config = dict(
    arch='resnet',
    kernel_size=3,
    beta1=0.9,
)
Rows from block 5 of a small multi-label image tagger, named by matrix and row number. Rows with one number belong to one channel. Each number is 128 + 24 x the weight over its row's rms, rounded and kept within 0 to 255. All counts start at 0.
After each channel's rows are labels from the 100 images, of 14976, where the channel reaches its highest value: "strongest on" is what is common among them. Only what is clearly more common there than usual is listed. The data: rendered dice on a table.
# convs0: first 3x3 conv (model.blocks.5.convs.0.weight, 128x128x3x3, each kernel summed), inputs 0-63
# convs1: second 3x3 conv (model.blocks.5.convs.1.weight, 128x128x3x3, transposed, each kernel summed), outputs 0-63

convs0.122 [122 145 136  99 132 129 112 141 136 111 173 184 126 126 122  98 126 135 106 149 161 167 117 136 100 132  68 121 186 104 113 118 101 140 124 114 113 114 122 128 138 124 116 131 145  89 122  87 116 132 122 115 129 110 152  95 150 158 141 162  89  83 133 162]
convs1.122 [145 133  89 132 120 117  60 106  86 144 106 150 128 124  94 116 112 129 121 118 109 114 141  85 109 141 153 133 104 137 130 143 117 139 120 147 116 114 158 136 121 145  70 135 115 118 121 129 110 152 129 112 103 109 115 123 151  58  73 106 102 147 139  99]
strongest on: six on top; black die

convs0.116 [105 126 114 108 166 129 131 148 121 108 129 151 140 106 117 111 182  98 168 123 133 105 164 139 105 110 157 105  92 135 139 150  87 159  99  91 123 102 193 134 120 156 148 107 172  99 140 158 111 138 127 110 128 120 133 128 141 150  94  95 127  90 193 121]
convs1.116 [119 114 109 157 137 117 151 125 149 123 108 127 146 122 138 104 132 157 158 118 106 143  67 185 136 166 108 131 194 128 138 115 169 119 139 125 112  78 166 158 146 140 115 115 102 132 160 123 124 133 111 145 149 114 136 134 121 117 159 141 216 119 188 144]
strongest on: yellow die

convs0.100 [130 121 199 110 116 167 148 143 139 131 132 113 146 121 100 141  85 120  95  78 119 128 119 153 110 123 111  93 184 126 122 132 185 139 129 121 119 114 134 132 106  80 110 163 157 123 130 122 126 126 153 120 143 114 155 112 148 129 154 127 131  96 172 113]
convs1.100 [112 108 158 122 115 162 157 116 114 129 146 150 166 162 111 148 112 152 122 106 103  86 136 114  54 142 118 134 115 156 130 115  96 154 109 128 127 137 134 151 150 128 128 134  70 138 141 162 155 120 151 171  89  81 133 139 118 145  98 111 131 119 167  74]
strongest on: pink die; dice: three

convs0.106 [177 136 101 136 140 157 127 111 114 134 118 173  81 148 113 113 124 102 101 120 139  83 122 145 119 134 143 126 106 135 108 101  93 121 138 106 139 157 154 136 115 145 158 120  85 173 115 165 138 127 155 123 116 104 148 117 125 154 157 131 142 129 156  61]
convs1.106 [167 137 146 129 123  85 170 149 116 133 162 121 103 122 104 115  96 110 119  84 107 126 197  79 102 113 125 102 123 155 137 130 114 117  88 160 136 166 153 153 154  87 133 125 132 139 100 106 123  99 169 147 146 122 165 110 132 156 124 132  98 121 152 116]
strongest on: three on top; green die; brown die

convs0.22 [102 109 134 120 162 136 123 112  83 111 114 128 123 153 143 153 181  81 119 121 117  91 123  93  99  92 114  96 118 125 144 124 137 126 141 109 135 119 171 125 150 158 131 155 117 113 129 192 107 119  87 107  92 107 111 141 162 125 108 101 182 100 138 106]
convs1.22 [127 158  98 123 184  99 128 107 134 132 127 118 127 119 113 105  99 138 123 117 111 151 139  80 143 137 145 161 144 129  78 154 109 134 147  92  82 144 121 153  98 136 116 121 139 129 113 116 129 159 133 135 107 129 135  69  72 140  91  96 116 149 148  76]
strongest on: four on top

convs0.31 [128 114 135 138 134 106 159 142 131 161 149 119 131  68 129 148 142 129 153 121 127 170  22 140 143 136 115 150 114 131 139 102 131 113 129 137 115 141 150 101 123 147 117 145 142 122 146 112 139 115 134 141 123  96 129 139 146 123 113 170 113 155 149  97]
convs1.31 [114 155 123 120 115 134 101 140 144 132 121 135 137  95 134  99 158 131 141 103 123 120  62 138 148 205 140 153 119 130 145 131 145 129 143 146 101 118 131 131 133 120 140  96 119 126  75 104 138 150 142  77 105 143 116 130 120 142 160 160  93  89 149 147]
strongest on: grey die; white die

convs0.125 [136 145 111 115 141 100  81 107 154 179 131 114 150 120 127 140 129 151 142 139 133 156 117  99 109 132 151 131 146 110 119 145  81 101 136 133 111 120 135 109 136  75 122 132 164 128 152  69 115  79 103 115 117 134 150 111 173  72 124 125 116 131  92 162]
convs1.125 [114 146  99 150 103 132 170 133 113  96 129 132 160 101 114 112 114 113  99 154  58 131  84 108 143 120  99 106 123 124 132 120 150 125 153 128 104 115 106 126 102 122 148 123  93 166 122 148 127  92 152  95  80  94 123 143  99 139 112 116 152  78 113 116]
strongest on: three on top; purple die

convs0.83 [145 148 139 127 132 142 148 137 117  94 129 141 167 107 103 130 105  93 142 162 138  74 130 105 139 103 134 172 121 143 120 120 107 115 121 116 155 128 141 169 133 122 129 134  58 128 109 155 146 115 145 121 164  83 150 119 121 146 127 114 136 153 119  95]
convs1.83 [117 133 147 125 105 144 144 102 106 125 120 118 124 181 129 138 122 112 153 143 132 111 192 142  98 171 108 118 124 123 137 110 112 159 117 123 172 114 116 128 134  92 132 108 129 151 124 154 117 131 162 125 136 130 151 118 117 110 112 114 125 177 106 109]
strongest on: five on top; orange die; yellow die

convs0.111 [115 142 132 174 101 104 143 136 136 122 108 115 133 154 142 136 124 111 208 121 102 141  73 119 143 133  94 168 116 128 108  97 113 171 111 123 132 108 144 133 168  86 119 150 168 142 140 129 143 139 127  85 136 151 122 146  83  99 111  97 126  96 191 145]
convs1.111 [141 111 124  90 109 144 160 125 153 132 106 138 124  78 137 139 137 167 101 112 144 136 159 159 108 125 137  97 152 100 139 144 138  74 140 142 132 171 149 167 135 149 146 131 120 105  90 160 114 138 124  97  93 113 141 176 133 128 185 132  95 106 112 183]
strongest on: blue die; red die

convs0.7 [157 119 120 139 145 104 141 112 123 111 159 134 101 129 122 153 153 138 113 135 109 106  79 128 119 106 125 132 172 116 112 136 127  86 162  53 124 143 124 105 116 110 132 132  94 159 148 127 133  99 120 140 109 132 206 136 142 121 128 152 104  85 156 124]
convs1.7 [108 131 141 157 100 126 156 134 130 144 130 116 164 129 123 122 162 162 118 140 128 146 115 143 114 108 117 131  84 114 139 120 121 123 149  66 164 166 145  95 128 120 135 173  84  95 120 107 110 125 136 176 133 157 153 143 127 124 122 167  85 136 211 118]
strongest on: grey die

convs0.76 [155 118 130 184  97 141 116  92 137 136 146 138 135 125 134  80 150  62 102 130 112 182 144 161 125 169 136  97 102 136 147  89 144 148 115 137 127 135 130 136 150 126 135 129 142 141 136 155 149 120 109 121 194 183 130 155 141 129 110 121  88 116 186 124]
convs1.76 [132 121 143 101 123 102 108 164  94 102 130 164 106 123 139 149  82 142  93 126 120  91 147 105 118  99 111 118 126 172 119 111 146 133 135 180 143 157 140 147 114 137 147 124 121 141  92 176 117 104 167 126 130 109 157 121 114 120  90 107 102  94 162 116]
strongest on: one on top; brown die

convs0.37 [176 168 130 111 136 113 119 126 123 168 152 122  84 143 128 102 137 118 103 133 127 139 111  95 137 114 147 120 189 106 138 105 137 125 153 115 150 115 126 115 106 149 102 156 135 107 128 126  84 166 135 117  76 127  79  89  80 118 119 125 104 104  84  91]
convs1.37 [ 95 100  95 112 129 147  96 129 115 144 140 147 103  99 130 137 122 136 113 109 120  98 113 109 141 158 148 112  90  91 112 147 118  99 149 123 130 154 152 137 151 131  84 101 152 142 114  80 115 126 109 163 110 101 164 106 159  74 117 176 128  61  83 133]
strongest on: white die

convs0.49 [115 109 130 110 106 129 114  79 110 120 137 144 136 128  91 119 133 139 144 115  90 113 120 124 114 104  94 113 138 118 128 137  99 124 118 129 143 157 128 142 127 141 139 191 111 116 118 126 128 115 125 123 124 105 112 112 139 109 113 120 146 111 134 115]
convs1.49 [129 106 110 129 115 130 158  85  49 130 141  71 122 116 111 137 131 127 124 112  84 123 140 109 120 164 135 106 135 113 134  72 120 146 179 143 134 124 152 147 101 119  92  76 152 122 132 135 117 122 130 127 144 132 122  94 145  83 157 118 149 129 130 127]
strongest on: six on top; yellow die; white die

convs0.103 [102 179 160 126 131 110 144 183 164 138 145 123 103 130 119  77 142 115 113 165 117 108 102 134 134 138 163  96 123 110 135 178 133 132 137 131 188 107 128  85 150 118 162 138 127 142 114 134 119 118 137 126 131 115 131  78 169 159 149 162 136 143 120 147]
convs1.103 [136 123 129 122 156 116 112  95 119 119 119 126 140 120 111 130  88 115 126 125 116  97 129 154 115 126 101  87 133 128 107 129 102 143 110 134  76  97 102 103 112 143 161 132 117  94 102 154 108 143 126  72 152 142 113 112 157 169  73 106 128 103 101  87]
strongest on: four on top; black die

convs0.87 [117 100 143 129 114 106  61 117 126 180 123 101 125 124 131 123 119 137 127 126  61 156 141 139 149 102 139 137 118 103 133 144 112 188 130 138 129 144 147 114 107 119 107 119 145 121 140 150 159 157 138 116  99 157  92 142 110 127 158 116 155 151 146 115]
convs1.87 [ 87 133  91 124 108  74 168 129  82  96 108 115 152  79 118 102 152 106 132 123 170 131 127 129 124 111 100 140 107 127 132 118 166 105  89 142 115  99 159 113 138 127 123 156 103 115 106 110 107 125 103  96 105 119 142 116 112  97  71  95 137 111 104 115]
strongest on: six on top; brown die; black die

convs0.39 [159 140 132 150 150 138 115 127 108 171 126 131 129 110 125 117 134 119 158 111 148 150 146 176 122  84 106 135 103 172 135 120 160 136  85 161 122 178 167 154 121 115 144 123 155 128 148 140 118 133 158  71  98 117 103 110 136 138 114 173 142 142 170 120]
convs1.39 [111  83 147 109 142 142 114 129 121 101 133 105  96 109 103 106 142 130 161 120 126 148 145 113 135 150 107 143 120 100 144 126 127 101 116 126 107 151  95 124 169 129 115 157 153 111 162 134 125  77 112 127 155  94 159 129 125 124 146 142 181 137 174 140]
strongest on: blue die

convs0.108 [118 132 124 139 119 107 129 179 122 132 172  97 164 121 133  96 115 151 113 122 109 131 112 124 156 134 136  94 134 118 118 148 112 108 171 129 112 124 122  90 128 113 164  40 131 184 125 115 136 180 173 133 130 121 130 128  55 145 147 112 136 143 119 115]
convs1.108 [116 118 106 130 134 111 131 136 194 120 129  74 133 113 104  89 139 116  99 149 137 131 159  98 122 158  79 100 117 124 120  96 107 143 113 133 104 104 118 127  89 146 115 129 148 111 141 108 115 115 122 114 116 124 136  97  89 128 106 123  99 148 140 104]
strongest on: four on top

convs0.36 [ 92 155 121 137 119 123 118 133 116 145  75 136 109 104 141 118 164 124 147 114  92 135 142 135 134 106 128 135 128 200 145 123 106 166 103 184 133 126 119 131 111 118 133 125 164 108 128 108 147 122 109  83 143 113  75 136 117 131 143 143 135 145 172 166]
convs1.36 [126 129 147 119 143 132  89 144 144 120 117 151 124 132 132 154 149 140  97 134 125 110  97 117 152 138 115 135 146  23 118 122 146 108 130  41 115 106  93 155 137 122 135 139 107 105 118  99 130 128 105 173 109 150 130 152 127 132 121 143 137 164  62 114]
strongest on: purple die; five on top; brown die

convs0.79 [135 111  97  48 132 150 101 132  93 141 127 150 136 112 129 133 146 116 144 117 123 125 100  91 122  93  89 120  83 126 125 100  98 131 147  93 116  85  91 149 115 163 130 124 133 128 131 140 107 158 114 151 110 133 113 118 124 141 133 114 140 137 123 135]
convs1.79 [127 120 149 109 158 120 110  93 125 111 144 161 112 151  66 116 121 105 150 129 124 142 155  97 111 120 128 109 110 122 103 136 128 133 104 129  95 121 126 135 118 148 131 138 156 144 144 123 135 135 118 109  77 122 134 124 128 133 118 128  96 165 144  81]
strongest on: red die

convs0.48 [147 144 150 119 121 143 131 128 104  85  92 124 125 129 128 120 127 143 201 132 125 101 138 106 129 161 146 113 126 146 143 110 142  98  94 136 114 117 166 111 119 158 120  96 130 142  99 125 131 142 139  82 135 112 129 143 144 160  91 107 154 108 145  84]
convs1.48 [ 94 116 100 120 143 124 117 135 109 127 118 129 154 105 119 147  99 117 166 140 110 127 164 107 124 136 116  94 111 107 139 131 106 108 121 105 158 156 136 125 145 147 106 115 178 107 152 137 132 122 106 112 131 144  88 136 138 110 107 160 166 116 132 106]
strongest on: yellow die

convs0.69 [118 145 108 160 128 120 126 126 131 114 142 112 118 122  96 121 136 126 106  92 113 127 193 133 124 132 144 141 169 126 145 129 131 113 131 229 157 147 145 109 115 137 131 108 107 118 127 121 126 132 152 123  84 159 116 135 118 125 129 106 111  84 102 128]
convs1.69 [151 133 131 122 121 104 192 126 144 107 115 125 139 104 156 110 169 152  91 122 130 147 163 174 139 107 111 148 116 126 151 131 135 109 147 170 122 175 170 137 137 131 132 139 149 121  92 130 120 126 135 117 141 133 133 145 131 118 177 173 140 156  59 123]
strongest on: grey die; three on top

convs0.117 [125 151 136 130 113 137  89 111 155 159 102 140 129 113  94 116  92 115 111 163 118 125 124 122 109 114 187 106 139 129 149 133 128 151 184 116 139 117 120 113 131 122 132  96 173 118 144 123 104 140 155 105  87 150 146  94 157 136 165 124 101 104 142  97]
convs1.117 [119 142 121 130 127 160 129  86  42 124 125 107 118 127 114 125  80 105 128 153 143 133 132 111 129 140 105 119  72 161  89 102 144 123 137 140 141  95 144 133 126 102 155 123  99  99  92 134 110  96 136 138 145  99 148 148 153 123  77 145 122 115 129 111]
strongest on: six on top; blue die

convs0.4 [ 90 123 109 143 105 123 152 108 138 122 109 133 133 105 134 147 147 161 104  76 122 117 128 135  94 131 124 170 118 119 148 105 123 145 144 133 124 107 148  47 150 117 114 151 121 116 107  59 174 137 113 114 191 110 127 109 136 110 138 178 113 124 121 125]
convs1.4 [ 86 145 133 167 133 133 129 134 133 126 148 133 120  99 117 129 129 118 123  61 140  79 124 159 159 179 128 104 147  92 140 133 155 147 123 126 106  79 106 132 121 135 119 120 128 123 184 137 140  96  96 107 200 154 135 111 128 131 105  94 171 138 112 183]
strongest on: pink die; dice: three

convs0.19 [148 153 141 122 142 120 143 108 114 107 115 138 111 123 106 137 169 111 114 146 141 116 130 172 179 115 120 123 140 115 165 145 174 102  88 122 146 100 134 149 146 164 109 104 148 132 140 145 151 148 102 135 150 133 155 185  84 105 146 109  81 109 124 117]
convs1.19 [117  97 137 120  98 145 151  89 177 126 154 152 171 152 152  88  96 156 124 107 138 105 105 144 102 114  81 123 107 131  90  95  67 113 131 133 118  95 140 136 108  88 110 133 101 115 132 148 127 164 153 144 129 146 147  74  97  75  84 149  97 108 163 140]
strongest on: three on top

convs0.26 [152 133 105 151 122 136 100 109 127 117 150 109 140 109 123 128 149 139 119 155 123 112 178 114 123  85 145 117 131  75 115 110 144 143 157  47 132 131 117 110 126 167 156 147 151 128 128 129 108 119 115 139  88 156 167 117  97 125 114 128 137  79  47 152]
convs1.26 [ 99 129 109 129  99 127 115 127 132 119  98 120 142 136 131 110 128 119  69 119 118 179 131 120 124 121 115 108  77  83 125 120 157 160 127  59 105 101 157 171 141 121 116 120 108 104 128  90 132 144  96 115 101 162 146 103 117 133 134 110 115 123  42 119]
strongest on: purple die; dice: three

convs0.123 [ 93 139 156 101 152 102 130 139  99 124 134  76 117 133 131 137 127 113 142 135  99 117 119 132 159 138 123 136 128 125 136  99 167 107 144 137 112 112 160  82  95 120 149 146 145 114 105 153 142 108 127 123 138  99 143 120 146 121 136 131 132 121 142 128]
convs1.123 [134 128 118 157  86 129 166 109  98 131 126 128 121 122 151  85  84  71 185 126  47 113 169 146 140 166 109 113  77 131 103 176  91 143 102 149 138  82 123 153 108 103 144 140 149 113 126 120 129 108 124 131  97 107 149  93 110 190 121 153 105 135 136 109]
strongest on: one on top; white die

convs0.29 [146 150 118 157 140 133 151 197 135 102 159 124 127 131 118 119 127 158 169 157 112 134 153 123 130 147 125 103 155 126 175 115 110 205 123 163 142 144 134 129 185 114 142 138  90 143 142 125 121 120 116 115 164 131 114 148 105 148 153 128  97 108 150 169]
convs1.29 [127 130 122  98 142 144 131 126 127 103  86 159 175 103 124 132 150 191 165 125 138 121  62 174 121 144 153 142 103  89 130 138 151  86 150 116 116 179 172 143 132 129 177 131 126 115 125 155 141 152 134 121 128 134 127 123 117 133 152 114 185 117 171 141]
strongest on: yellow die; white die

convs0.118 [158 134  92 119 150 101 109 124 135 122 102 123 108 123 123 126 109 133 123 185 114 120 133 111 149 113 126 220 105 147  90 118  98  82 139 134 127  31 128 103 111 133 128 159  69 131 126  91 150 120 124 103  91 130 125 148 143 103 127 122 107 128 127 133]
convs1.118 [109 116 115 198 136 116 185 113 139 123 106 108  88  87 148 121 122 113  93 102 123 114 116 140 155 121 124 114 141 103 180 128 180 122 138 117 166 115 133  98  73 103 114 144 177 143 113  99 122 102 135 132 118 115 102 114 150 118 133 140 118 109 110 165]
strongest on: white die

convs0.32 [132 136 132 139 124 115 111 171 108 106 190 112 117 116 140 139 108 129 132 164 128 149 150 173 180 128 164 164 196 108 130 127 133 130 124 140 159  88 147 128 132 123 131  98  76 126 159 102 100 125 127 133 116 130 137 130 105 142 107 153 126 103 143 173]
convs1.32 [102 119 153 126 168 123 137 118 143 132 182 136 119 140 123 116 121 112 180 151 163  92 155 138 139 111 118 138 111 179 122 154 111 108 171 192 140 105 136 129 125  85 163 124  98 122 161 130 120 146 100 151 140 116 117 151 109 178 143 155 135 116 199 161]
strongest on: one on top; pink die

convs0.114 [129 128 133 153 131 134 113 115 131 173  97 119 125  86 140  92 117 148 104 126 115 120 142 129 123 115 124 174 169  98 136 120 134 108 109 143 141 115 150 177 111  92 159 125 162 118 127 136 138 143 129 167 102 135 155 125 136 107 127 127 104 104 155 149]
convs1.114 [150 152  95 137  97 126 142 143 141 130  99 137 119 152 142 167 123 112 128 113 120 138  80 112 154  99 125 130  83 133 151  97 155 137 144 110 158 109 129  98  93 121 130 154 106 103 130 104 111 121 110  61 144 122 145 122 122 118 129 136 175 149 130 130]
strongest on: yellow die

convs0.101 [114 147 157 163 119 128 145  99  90 139 122 148 135 106 158  77 104  84 106 143 121 124  97  77  86 137 122 117 130 135 160  86 128 144 136 139 135 115 126 185 125 144 104 104 153 153 145 142 132 118 167 115 168 142 116 129 114 144  77 139 111 153 133 119]
convs1.101 [175  87 123  91 159  89 103  93  94 121 137  61  75 141 167 129  66 133 158 127 140 133  99 130 123  97 141 124 143 127 104 121  96 134 124 166 128 158 135 124 126 130 176 157 111 131 124 147  97 157 138 111 111 121 142 135  60 137 105  99 147 153 137 143]
strongest on: five on top; black die

convs0.35 [145 132 148 135  77 155 118 145 107 131 127 116 127 125  72  91 112 177 119 115 120 154  96 116 114 187 188 107 145 147 102 140 120 124 157 110  98 150 100 138 133 127 137 180 150 129 142 137 131 127 153 112  95 141 109 133 119 151 123 108 116 130 106 146]
convs1.35 [122 141 116 121  87 120  93  93 115 154 115 103 138 109 110 156 124 123 116 155 187 125 149 120 105 121 177 122 103 140 150 112 116 128 121 134 134 150 116 108 138  69  93 137 113 129 141 134 117 115 125 131 112 117 113 147 169  45  95 124 127 137 120 107]
strongest on: six on top; brown die

convs0.96 [142 148 159 116 120 102 107 129 113 114 119 115 135 102 135 136 134 117 136 138 146 116 149 113 129 129 135 151 171 165 101 132 142 184 113 162 132 110 146 114 106 175 151 128  75 124 127 155 140 112 113 128 155  90 134 125 120 132 123 102 140 112 145 133]
convs1.96 [122 119 105 141 126 145 138 115 133 121 144 113 124  90 141  97 125 153 233 112 126 174  92 149  93 100 130 122  76  97 108 129 109 125 138 122 111 124 145 159 150 169 131 105 159 115 184 113 120 134 134 126 132 136 101 121 121 135 143 190 128 121 176 122]
strongest on: red die

convs0.12 [ 63 114 139  95 118 106 125 121 118  95 103 132 128 123 121 126 129 122  87 136 117  94 154 116 123 119 124 123 122  97 145 134 103 140 125  84 132 104 124 146 118 121 123 120 161 124 130 164 122 145 108 125 138 119 109 125 109 127 107  54 109 184 165 141]
convs1.12 [132 135  97 132 135 121 128 127 118 134 121 115 138 137 144 113 137 125 120 133 126 144 117 131 154 115 135 131 137 166 139 119 131 167 134 143 119 109 118 140 151  86 118 142 111 160 116 156 140 134 111  92 125 129 123  99 121 125 145 113 109 137  69  98]
strongest on: purple die; six on top

convs0.124 [118 122 134 154 136 146 137 137 125 114 128 127 126 223 148 146 161 119  62 189 128 144  84 149 150 139 113 106 180 132 113 132 127  99 125  89 117 150 171 135 111 136 110 107 110 116 146 131 132 122 137 119 117 104 149 115 146 100 104 173 124 107  99 137]
convs1.124 [104 117 132 130 190  79 142 145 140  93 128 120 130 148 123 117 157 208  60 108 139 136 105 126 131 141 122 156 110 130 167 129 125 169 116  89 138 174  76 176 129 135 141 129 102 144 132 152 150 120 113 126 109 152 133 116 133 119 147 119 144 190 103 146]
strongest on: one on top; orange die; pink die

convs0.5 [170 150 168 150 128 137 158 163 110 122 154 115 186 110 106  95 133 130 111 172 156 126 113  93 116 140  73 102 133 140 126 122 128 101 156 157 106 202 128 133 117 137 140 138 167 128 136 172 125 137 133  91  92 123 122 138 156  99 122 146 137  50 104 149]
convs1.5 [102 101 115  97 111 142 119 110 121 119 181 154 141 117 111 143 129 117 103 162 139  58 103 135 110 123 136  58 103 110 120 117 132 115  90 129 129 137 141 108 150 142 164 133 103 123 108 162 190 134 158 128 123 126 123 145 108 144 103  73 199 111 132 152]
strongest on: white die

convs0.54 [149 137 127 144 162  91 155  90 137 108 112 120 125 123  68 114 140 144 127  96 136 154 116 119 107 123 117 117 172 142 169 151  94 115 114 163 197 105 141 148 123 113 112 165 139  94 139 118  99 145 115 147 123 131 110 126 147 114 123 145 134 131 151  89]
convs1.54 [131 134 150 128 120 124 151  89  87 159 129 117 129 134 129 109 102 155 101 101  82 121 124 133 117 106 216 133 107  99 114  78 119  74 173 140 117 114 138 115 130 103 123  70 153 144 134 120 108  88 139 112 121 110 149 104 185 106  95 126 108 126 161 100]
strongest on: six on top; blue die

convs0.6 [182 150 169 108 130  94 175 117 147  87 162 121 133 115 156 127 130 151 137 128 119 129 147 136 170 129 117 101 134 147 131 150 133 122 102 109 155 146  63 134 123 158 134 123  90 138 134 127 125 134 144 143 103 132 144 112 121 157  69  84 119 160 151 166]
convs1.6 [130 179 111 100 133 134 110 131 107  76 103 150 163 105 153 177 145 111 122 138 141  80 142 166 154  97 107 117 134 112 103 143 139  87 168 107 131  83 149 115  94 144 140 128 178 109 125 130 111 110 121 167 147 111  75 144 128 134 129 115 169 105 146 154]
strongest on: white die; yellow die

convs0.113 [122 119  87 159 130  99 126 184 125 115 140 158  82 126  80 136 171 125 145 106  57 112 115 153 129 102 168 117 130 145 110 122 120 121 115 127 105 150 157 111 128 134 143 158 166 116 122  97 136 155 154 138 131 148 125 144  71 146 178 120 142 158 158 107]
convs1.113 [143 123 125  97 105 159 144  72 126 131 137 109 142 129 104 124 106 109 139 127  27 120 136 102 115 125 105 121 109 135 125  97 110 130 148 169 139 122 155 126 113 101 154  67 127 140 169 134  94 118  91 142 120 105 133 106 151  98  88 138 104 143 176 107]
strongest on: six on top; blue die

convs0.17 [122 121 158 103 108 108  99 125 130 144 117 139  98  99 150 110 102 119 143 117 128 133 161 125 134 186 122 187  95 127 119 142 159  99 129 123 127  60 187 117 142 115 112  99 208 122 132 106 128 127 115 108  69 126 122 113 152 130 111 109 122 187 132 118]
convs1.17 [100 124 108 128 143  65 193 116 139  81 132  84 110 128 110 126 119 146 149 148 123 115  86 101 117 148 107  86  96  82 174 129 114 130 148 114  95 108 148 134 116 140 132 112  59 152 111 123 122 135 137 135 103 136 112 125 118 135 149 135  81 105 161 102]
strongest on: red die; three on top

convs0.20 [ 86 106 147 166 101 127 142 123 116 143 124 125  90 146 153 114 139  73 118 132 106  95 101 111 155 148 147 143 167 115  84 105 142 171 108 111 176 167 128 131 156 127 113 136 161  80 131 146 125  66 136 130 136 135 109 120  67 131 154  70 113 117 100 124]
convs1.20 [112 129 100 135 137 128 142 125  99 146 122 100  90 116 149  91 153 104 137 160 112 118 104 133 107 121 110 131 109  82 148  95 137  86 104  91 114 149 174 109 125 143 165 132 123 137  91 141 135 126 164 104 126 159 113 124  86 150 149 116 147 128  98 116]
strongest on: five on top

convs0.73 [134 164 110 146 155  84 144 142 164 110 141 132 130 144 110 123 158 140 129 127 128 154 161 137 111 117 118  80 129 107 131 102 138 163 130 183 109 160 116 169 188 120 143 108 147 131  92 103 119 116 101  81 134 154 133 122 114 132 136 114 105 119 137 138]
convs1.73 [ 91 111 100 144 101  91 182 127  96  87  97 154 144 110 126 126 136 179  81 124 137 149  70 141  89 117 147 127 116 129 152 146 121 106 141  99 159 151 187 106 141 113 142 134 129 120  89 160 133 149 137 105  77 140 119 124 115 125 132  94 123  78  97 126]
strongest on: purple die

convs0.23 [ 90  90 122 133 140 140 199 149 112 100 190  97 139  99 140 151 149 118 114 137 117 143 125 118 140 132 126 136 118 127 129 123 169  80 143 127  84 138 190 121 118 139 165 140  96 125 166 129 117 140 121  98 115 101 112 102 156 112 122 122 144 109 160 118]
convs1.23 [128 146 143 162  93  89 209 121 162 124 122 144 129  99 133 109 102 141 171 133 133 115 133 109 136 126 143  96 129 180 102 128 110 134 119 118 110  76 124 140 103 153 157  91 166 153 123 109 122 131 132 114  88 120 117  74 155 165 122 144 138  98 132  99]
strongest on: one on top; red die

convs0.33 [115 145 148 139 111 115 125 175 123 119 127 122 123 101 141 121 124 103 134 123 118 101 161 159 148 112  80 133 102 137 122 143 126 129  89 190 119 156 126 160 137 112 108 166 137 120 136 142 108 145 104 130 143 142 123 132 142 126 121 129 100 107   8 100]
convs1.33 [124  82 142 117 109 137 156 116 131 120 108 116 139 110 132 143 132 119  67 136 124 168 139 131 150 123 136 133 121  71  99 135 118 139 114 157 117 153 134 138 142 133 125 138 107 126 112 126 116 134 102 118 132 130 100 101 117 117 138 140 128 122   0 137]
strongest on: purple die

convs0.56 [138  78 102 180 151  87 143 115  93 117  70 111 103 119 117 130 119 122 133 157 159 186 106 116 111  99 142 121 163 142 165 128 134 118  99 134 120 101 135 151 127 109 125 139 142 101 195 116 136 115  98 116 158 107  98 137 107 138  85 114 126  91 117 119]
convs1.56 [145  97 110  64 125 127 138 132  91 128 121  68  91  91 155 126 122 100 153 129 140 118 108 114 122 111 108 131 136 121 148  66 136 126  95 110 112 123 133 198 144 116 127 136 132 122 154 108 136 132 125 126 116 134 127 140 117 134 121 148 154 104 143  89]
strongest on: five on top

convs0.58 [ 98 132 110 120 142 136 110 134 130 133 106 129  97 180 157 113 110 106 134 108 107 115 112 128 167 104  89 113 152 153 126 106 152 130  96 133 156 134 148 140 171  94 109 133 195 117 109 146 114 141 126 148 206 182 120 163 133 126 135 126 123  96 139 105]
convs1.58 [151  84 142 140 115 140 148 134 115 100 133 140 132 102 167 142 115 134  82 116 130 119  83 165 116 113 127 110 131 137 129 131 132  71 114  61 192 158 154 158 138  89 119 138  45 144 115 159 122 162 132 134 158 117 144 118 121 108 148 146 100 106 119 146]
strongest on: grey die; dice: three